{"arch": "unet", "model": "image super-resolution model", "dataset": "histories of elementary cellular automata, time running down", "train_examples": 147500, "image_size": 40, "crop_scale_min": 1, "horizontal_flip": false, "translate": 0.06, "color_jitter": 0.2, "task": "super_resolution", "loss": "charbonnier", "scale": 4, "norm": "batchnorm", "activation": "silu", "widths": [48, 96, 192], "blocks_per_level": 1, "block": "plain", "attention": false, "upsampling": "nearest_conv", "init": "kaiming_normal", "optimizer": "soap", "beta2": 0.95, "lr": 0.0038, "beta1": 0.95, "shampoo_beta": 0.95, "eps": 1e-08, "precondition_frequency": 25, "max_precond_dim": 1024, "merge_dims": false, "one_sided": true, "adamw_lr_other_params": 0.0025, "ema_decay": 0.99, "steps": 21600, "batch_size": 128, "epochs": 18.7, "lr_schedule": "linear", "final_lr_fraction": 0.01, "warmup_steps": 1080, "weight_decay": 0.05, "adamw_weight_decay_other_params": 0.01}
Rows from block 2 of a small image super-resolution model, named by matrix and row number. Each number is 128 + 24 x the weight over its row's rms, rounded and kept within 0 to 255. All counts start at 0. Numbers have three digits each. After the name is the row's rms in percent of the matrix's.
After each channel's rows are labels from the 100 images, of 14976, where the channel reaches its highest value: "top examples" is what is common among them. Only what is clearly more common there than usual is listed. The data: histories of elementary cellular automata, time running down. In brackets: how many of the 100.
# conv: 3x3 conv (model.mid.0.conv.weight, 192x192x3x3, each kernel summed), inputs 0-95

conv.159 119:150135113122113138131164142136107152116151117122076124127102132103096156108116157124133105118116100110118130094085121137140127132151148090068126121140136076109130099089135139089132179104207127116182122151095089137131181131098165141114122123125116160144104110136127158148106137135111173129
top examples: large cells (92); 111 turns on (79)

conv.64 087:135129101121120161101091147162109116103128163124141140160120132171107159115126116132171101110123159156116124109107162153127127118117106141144156104104099110119121153083111112107095106088110109136154163113092118089121107136144199120115132080148136169123166097118097140138138167129099110116
top examples: 011 turns on (82); 111 turns on (79); 110 turns on (78)

conv.88 099:119120124112115135115171150133170126107131090137105127123094137111077117131171137097140079123135137161066160113132125134117159153190117108160121103134154128141147175102138154148123137147126097058147142142071067140125153098142107107132127125141181148138123136131127141118136095180141134140
top examples: large cells (94)

conv.125 074:161123129196150146088170141165151129104113099120135156157081112157110141104128132114156106131117153124102143108135086132157159116105122076133119140145149156107135148144103157131146105138150147106144130147095154087107114114095147102116156127156129110097111102098112150126179128137132093116
top examples: 101 turns on (87); 110 turns on (82); 001 turns on (78); large cells (76)

conv.14 084:140106091173128170123112148144135118132114106140168169123125105176146137139125118141148139121110103116121114112145124173150106111098123127115147130123112147124123143132113148188143145075117128112180121133158117143127111124113109099089189096156143113130157107122154167109129155141120102106
top examples: 111 turns on (96); large cells (88)

conv.97 084:098143120109090152146151149085163131115141131167132140130111124129129116131139127133113092094138129164145138177145136125153135184139151109128084165138134123091114112134092107120149153128131096106130132163105082149091177164120096110095119169137152106107119130098130104122144142189123133111
top examples: 000 turns on (97); large cells (92); 111 turns on (77); rule: rule 193 (25)

conv.138 115:052118108130138148136130092127144158137124159148104135131135116145106161148171118148120154107151155162160126145145135109099083131162119094101098122124138134129097134116133110157140098132120138145103137144135157088126088176152107138110105134125118076118137126145135114081141132146123120102
top examples: 111 turns on (88); large cells (84); 110 turns on (79)

conv.153 100:152104114119135121131142142113161114082153116171134131118100103144124127097122118136158172157132156148093210132148126134134136115123074130155124169126128148132134158108159098166157128084128115127152138136126105130096123106116101108165120066138169113143123115136124128098130070140096156118
top examples: 111 turns on (76); large cells (74)

conv.86 106:111107100177166178097181103113154154124137122158123131105091107155166183116164125162090177142177140123111118120126084090178133104135110106093130108145112104108117147132119150141146140087174134106139143126141143109139103124103116108117176123187126122158115127125138156095135150149159119099
top examples: 011 turns on (77); 100 turns on (76)

conv.87 129:129109115174154149143117157120126148148124143180126134125152113147103116131098161117130150148138158108092157134105093126167138119164148142138106137134127145113142141178112146137127105119141112130164129115122123106119136121124164121163130165168153147141085131117160141126050138136125108137
top examples: 011 turns on (91); 111 turns on (88)

conv.156 109:092127094146143133093134138084137120114082126117115140134103109152146139116125122127104132109165124163125105139113085073146062127123103115096145123121109117106094141130109103102104149095147117123095144126099117100120119131165139138118183146161119129136124114153123133182103160108129121108
top examples: 101 turns on (90); large cells (89); 010 turns on (88); 110 turns on (81)

conv.152 098:154178108133114131127145114087114118138105117113107128109121146141128155100138095139161103109154121171080096165094131130112152166125083153124126115124112091107105127168139128122115176109120111094118148130116116144144120138108082125112163107117135138145154068134104149188143140154093139094
top examples: 111 turns on (90); large cells (89); 000 turns on (78)

conv.26 078:108136127199127135111096149110091116114108151160148135152132093146138137143089110122132122102130094122136109118138109155164084074081140120083131102138108164123141119121107124130111126123115129140151103145130123112110114134115129122135125079146124129139134123170139156099102142105087088095
top examples: large cells (99)

conv.59 112:084107123158141159136154119138102134120144146166128112142113116132101133160144138106114155104172144126143104205140119103148134117175143073096100121140139148101120135133088126095122128123169117093131101142139114111087165099122154129131173160149150117131094108097142168146114150149133127089
top examples: large cells (97); 101 turns on (87); 010 turns on (78)

conv.92 094:096153127117161145080180110053146100130126107109127096106105111154104165121153122138094141129136159142101154156106125079164086136120119094096123119127112122118122149103092126130139131130127142075126134140133095131124133152132125132154179135151154116108131107114109147187087158151141125113
top examples: 000 turns on (78); large cells (72)

conv.6 116:173121145142110105119143135174087145093165145158124149148103144101111112163134148109152134152156096119113149105141102142142130129121128110167138148183127157110139155108139144131161139136133145109115114110126145105074138121133135140138108124142115112142106117129141195117158091166178144106
top examples: large cells (73)

conv.22 104:118109123165117156105170132133127149118136105167101169166113118129098188126099162134176108114128133162117147098140093128144156140140158092126147132140169119095110069104136161124129139131149146085153152142082119082118147182105177112124142144148093097129130112113147138103192115130120120112
top examples: large cells (99); 000 turns on (85)

conv.9 124:089138110106141128125144108142139126124136126178187149089134125142142116118173122103121100126147175105087146125127097119120143130154125159160114132113121166129181133150153100146149103179102117152136122140132102130102112135136100103156114134112165112097087156101113126084133126154140108123
top examples: 011 turns on (92); 111 turns on (82); large cells (70)

conv.186 098:119122132162134172116135116131127127115129136121164136098104150179157147074163110152148108127130150163085140128134124108134118124125089136148132135093109122113132115119147144163125127096109105109166168153124088149122117131104127098111168114166132137100183075118106130154179146148104113127
top examples: 111 turns on (98); large cells (95); 000 turns on (94)

conv.121 078:080131080112093115098171120139176114113139148147085115104093090134153115120116127106104109110135152129132183142125137095154143145100071108145124152137125131122164166133079126162130148113167124134122144158109123144152123108112107126129132109158168105151124127113110128112122098093154140131
top examples: 111 turns on (98); 000 turns on (83); large cells (81)

conv.35 087:129096094155075156128150173125141161114155082119110123143110117136117140121144115184115139103126103107094150088155141163109150162124144122095102134156139114134129146123108126122123130145149137165162125164150135084110131120109076108084101115156135143138075082118111128097125116127147116088
top examples: large cells (88)

conv.164 087:142158101106111142108153133093162067129154148145156154171134124165128160155126112104141140092189132147183131133124149124126113169116127114143124116139148131122135117145109050112167147093104123111113131126107137128118099149143082094128151129125153084099141128143080111125159099127134154110
top examples: 011 turns on (84); large cells (82)

conv.51 087:104089122160125147128133164118161117139134135104113132134113142153146143137103118104144057103142128105111115095124114115120137141108155140160062089144123114134138100107124145123088080183146143144138137137117124130127106121126126098110101133133153130097122129133132174108128123125133091105
top examples: large cells (92)

conv.148 071:079133127154115133129160140070143122090135137160139117140082082143147126146163109110099095110147153127108157113181137154150118108140132099092109110128144154130089149084077118119142122132141108149111116192091095100105122149154153115123154100130147110113136147116108143095141109127125098121
top examples: 000 turns on (94); large cells (86)

conv.160 102:154126120125116104105119135164173128140119099138089100101085090120131114101083132118116139130123113122137181096116133105161142118077087130151130110126090134138147118122107190132102156119118143142135141117102168143157137101110174144140090095161128142196122128134148158118100117095166089161
top examples: large cells (92)

conv.85 108:086123123203185157131154133112138147117120108121146140159134150137142137135136178109112139117168166151083101117136078147109085097101134084134074118139129144120104142151160134108144068137124091162083127127112159131085124116164135107139115130161134145113086109142117127106131154147123091115
top examples: 001 turns on (96); large cells (93); 101 turns on (89); 110 turns on (83)

conv.143 082:119132095140121138117147106095195114116126072111120146113102138127111168111126135165143125109151131141104150101117142130122113141170130134089110158134157161123127116146125128158136141133135141100165108155115118159154123144122083115150173141152149092129152112113126098102111112163131132098
top examples: 011 turns on (78); 110 turns on (76)

conv.41 147:100120138113108129113121082116107130125136121143145133140117139133157145155196093150129159120129121121150138171161134109134154159129129119109097144132147142120090116114121122135135112136102149138103147135135146102108114177125132117110128122096093064114135149125133147087173119145175116099
top examples: 110 turns on (90); 100 turns on (81)

conv.45 094:138123106154131178121148165130140165153157131164136131131105102163139110107107153132134154114168150141128158113133133142142147134120135126179071139139146122123137180124140138162116106115143134066160150119133142093146135115126130082173116123165165114102098124107142180096112118127145110117
top examples: 110 turns on (85); 011 turns on (81); 100 turns on (76)

conv.80 112:123133135152127149105144125116134124071141154132128121160078141158112114122132113082139076126127129151077138147116117126133135119085075126135157115135079127122127112097119113123141144122135116090159145156073103142110126106121138112101137086196160150168149102178090145146168099149119097123
top examples: 111 turns on (99); large cells (91); 000 turns on (82)

conv.127 094:160117111158144134137129124115109110133124176173097129113120105129140155095113130159107134148118146144126127122151090058175135103146108105119100133143108093103103128170142149110140085096166126138116148139084149104123119162070145117105136105142096144132149073100137170125124176135092150112
top examples: large cells (97); 001 turns on (77); 010 turns on (76)

conv.147 098:148149134105110115059154114169125101095162117124131131153100165135145118139150123110101098141128106120090162121118130112171156121072116110141152095149113116124156171105112138107139115154134152085137155136102126120101110136131151102136102115117137138125118129171079156151149108132155112132
top examples: 011 turns on (88)

conv.93 085:110125100128135128084151125061138119105158130133106127117132147122148187096122116100141087118093129110086136135127072075152137146119102120106118126138167136102165141146128156119122138135173158105156141162132115096135117139113124117142131111168131117149133070081134098129125141118098125106
top examples: 111 turns on (76); large cells (74)

conv.180 134:144131116175135149117148160148097121110129144147124116153129085142110130117061153075147141116154122143129091098094112144138146123121136152140160129135103144113129115141113099099127132101150106095147145133073105124126150071135154128137163124186138180158126118125135132120111124110103116151
top examples: 110 turns on (85); 100 turns on (80); large cells (73)

conv.178 100:096099114169132138160166187103127152120129150126089121145114151127119162081106119130159142123144153147097070135138105132107101104128093108143119087126125105144118129132163092110112105105145151128098119113124149081141114096158106136126089114148128144152122094132150124112135117132093136109
top examples: large cells (95)

conv.19 123:137119092142127123150114115131115119115150139169111178184144105113120143146114169159151136114121128146173122109092080097130125126144133117133090115138127076137075150168155123124132144130096105138143135127118145081109095200136153121114118139129096095128126099168155128117124138129122078115
top examples: 011 turns on (96); 110 turns on (92); large cells (72)

conv.166 086:134116128153080128122122152116152143079158154132131148139104140150122102125132120121131076093144139104141190122160144110127117130170154125117108145140144157084142104125088114101203160169126120160150118136103102099091128137129124105084135114090147109131116147120126107108125106130105172133
top examples: large cells (93)

conv.172 101:117121145082079105134133115153123190160120137140120146122140122106150119121155096085121043173119152113155147132116114149115136141101117121133150133130101074124147118121132126124115150151119170142123117121146111117152118153097156152101108146102098093118115114157138113161132163111150142128
top examples: 111 turns on (99); large cells (90); 000 turns on (88)

conv.20 093:111137109146126138099146119135119097122128153132152113129107098164146144091104092113132091118114145149089134143123126133129144138069106151148141129122083086086110139154101091112142068100121096169156153157084130146117123151137160119096109117146128160150141030122081164151141142123092105139
top examples: 111 turns on (94); 100 turns on (85); large cells (82); 110 turns on (81)

conv.99 134:165128132091096102155127146087141132097125134112132145095140155119115115132135136116118102132164119108104167169141128144101138143153105109149105172170135139098151180167126161127168122107155099143128129149162078144119156110094120127115116123133158108122125122139139166080102106164104191142
top examples: 000 turns on (96); 111 turns on (83); large cells (80)

conv.18 077:114134114184127126133130154092122088118147166150104085135088111139120156153106109152125122134105145148110146125181132134186145140138120112117111116157126136119096146157080112125131077102169149140104133167103168063150132127105167122135133116155131132122147092094090173108116129115124103096
top examples: large cells (93); 100 turns on (83)

conv.53 087:111118090121119151094112116159150155116115146176099143124100131171148144073134125111106086109121140161128155142133125080120135092110089131107126143145096145106115116089090129155131121142141132085143158151089143150149126182147140079121128133124125124158111115095145118078120137161120146155
top examples: 111 turns on (91); 000 turns on (81); large cells (70)

conv.66 096:116108119119131102112117154037166125109128110097086114142067146124133119126117116112130095131151148156135143151102149112101145137127051134116114144142133132132081134106097159146105170128125126093095160130116136117157131120144131127169140067154140107121137139132136111131134092107132101150
top examples: large cells (81); 111 turns on (77); 000 turns on (77)

conv.5 107:129130082172118147113140127165182103149124106182107119085121099122119158097099107191143160103107151150125118095140124087153138134125125113125103151115129108125134090124139113169149168144138123090126145129125134120139101160130078100154156109128126113154138122108175135105104131149102108095
top examples: 111 turns on (98); 011 turns on (97)

conv.49 106:119166087130120126100162124134158111101128095148142132141107106131112142126133100144183153101127125158132122085108112124146153160143142123093137095128138119125106103114126107139143208095122089119170147137101124150167128136140095113135167098116132116155141107158129123133113126093144116123
top examples: 110 turns on (80); large cells (66)

conv.70 089:096103116131102121159120152119126122075158170164123145101129124155121171122096108076159142118169118144139131149156146151147138155138111101154134149177149196121132129135137108146155109110150127085139141151131116136113158082159136098182130129142156106137160088117094134116153096147133135123
top examples: large cells (93)

conv.29 079:071098092115102122081137130110137121101140125113146130144073144114127111089115138106124077098112160111104134077147110120106133110153157140119134144141154174102123122122081160164111122173153136127140128181104107115151122135142093106145150117117130116070136104073124113140151127110135096156
top examples: 000 turns on (84); 111 turns on (82); large cells (69)

conv.116 118:071120124134117175111134163105166102122121126140134110175135127133124141100098146161142136107132150146156128090150191137104094166148156113115084126117149144149098099133131088134164144125084123110128132129083127115160125147137087103121164097123147133094137124095118061094113156126133130160
top examples: large cells (99)

conv.21 106:095098131117096144130135146100133164105145144150137150108120129129109131103145122117106112112168120156165145163135171121127065176160136130127116172132116164119134109103128117139166166112112123063139131151119073153103154115131115126122184133147142129112158117120147088155143126193109177143
top examples: large cells (100)

conv.47 109:153144112097128122109173127118137122100088093114139121146106102131122137123103097115108054092115152107129142163144100162122116092057098103104170124125146136121146131100082136107123167122138130113114101167149098127102146119106110118126107120108151110143124105091096116168154139104114120083
top examples: 111 turns on (99); 000 turns on (89); large cells (82)

conv.10 099:116074116136132132144145131127128130086104133155140149139104125134138149088146105123107120138143165108131120155148105110150110067101098099121132130137133155143102166115113148139147110115129136123121134143136123042089119144117161131141137130147146111113132127112108146167149111139123089111
top examples: 011 turns on (79); 110 turns on (78)

conv.145 098:100080104153105151118135152120154135115147123154122154120094142132134172119163127175099112127121118122132121130196114110173101122147146080083107114160122145122173150119106174161143112130171137118119134183148156084101132147111104113070129144159121129125133135116152140121148138169171132108
top examples: 100 turns on (86); large cells (78)

conv.16 115:125124152161126116151135142142121149089133108135151114093105133130074108148166127123150118146147128089086147153090102133167158147162137115104153128162115163090136088102094141109140133119133115126144111150128101129114186114092165144134167140155137125118101162151129182120099127173136111106
top examples: large cells (91); 000 turns on (87)

conv.175 078:118078140104143149110127149078122106122151154141178135126091111167171152125144094105100128143147148129124148131174141167178134124094114149146124126145111135118110149122140117112122077093102099124150143160152122130068141109092175105140107088164133138085139095134080140117180113123119110127
top examples: 100 turns on (85)

conv.134 096:120114093159106136135127162106158153107162104133136162105103133135098118118157108176125121117156128120114175112149130131123117135184164111076083150131105164135136150142112150162152164121174117191139096159155122115109129135117079121075163142117149120137113131098145127110067136132136138107
top examples: 000 turns on (88); large cells (85); 111 turns on (84)

conv.82 106:117107079156121139118155135117157097103171134147140161132102138152139169096132094155137165112145135170114139108175139110152124104147116116128127118112124148111142139135122095168150124092136119178165126144107119081067099114130128111125148115141156109130133134120101135095155072115103119087
top examples: 011 turns on (98); 111 turns on (97); large cells (84)

conv.81 078:137122115177110172135154161093093181136141137124134117118121137177150100109132132116136105116160148104109168124086114142129122156135122089099060148092109097138144077114142132126123130123163116138129130128132102116108130113105099073118111118148166145116117129125123145113131184125109134111
top examples: 001 turns on (86); large cells (80)

conv.124 107:090119073138122138156138128141142125148124159151117150074126092138070144119149098185137139123151170171087139110167131087121104127156114096136118091105089108129120119140140120185137114095120093168107143142133115111115128150141116133108124115142141112122121097154119146112108153140101086100
top examples: 111 turns on (100); large cells (89)

conv.139 114:135185106150103142104136101181116124090105135141127158143097139160105157119166097107150112085147103162126114154138134142117122073120130072103163088125134154115125141067106121142111111123135119112139146155099122135109130139143131117092150122126144116143168103136093161146182114150130129093
top examples: 111 turns on (94); large cells (91); 000 turns on (80)

conv.191 103:097077102155114130152099136116130095146112131152131173121154113129142119157115164142117135108164118138134125111163099112133127107132127141117108105159124162108127093159117135172120120143142109165086122151141126095109123165142133103112127175149142107119095151151147135087077145132126070092
top examples: 111 turns on (87); large cells (67)

conv.8 116:116130133098083082112125119117145148104134132108107130096098127097157103126121091105113078109126108134143176105146153120118089185117125130139100135147140132139130095109130110099137185161090152126093112122142126159113128127145104131163093097073111083115119156141133115133161105121159170131
top examples: 111 turns on (89); large cells (88); 000 turns on (86)

conv.75 097:127141113148127146134100123147104137122100118149129164133144123145083151164116134085187094086128100140116119186109129183103100149139137115099147133128171153131100136100116144156119176110124112054175110151123087164145142146139159106167173144131149108135162102111120138161138121138119150109
top examples: large cells (100); 000 turns on (91)

conv.104 101:113135130099123134103142116085130108109122141131169108139100104158156124117167097090085100141128123134071141160170113133154118121094092130117157109143099133112145173122091129113149107109129081136148153172104092139105132098110136115100113107179157177130113071159060145135129128150124122140
top examples: 111 turns on (92); 110 turns on (87); 100 turns on (78)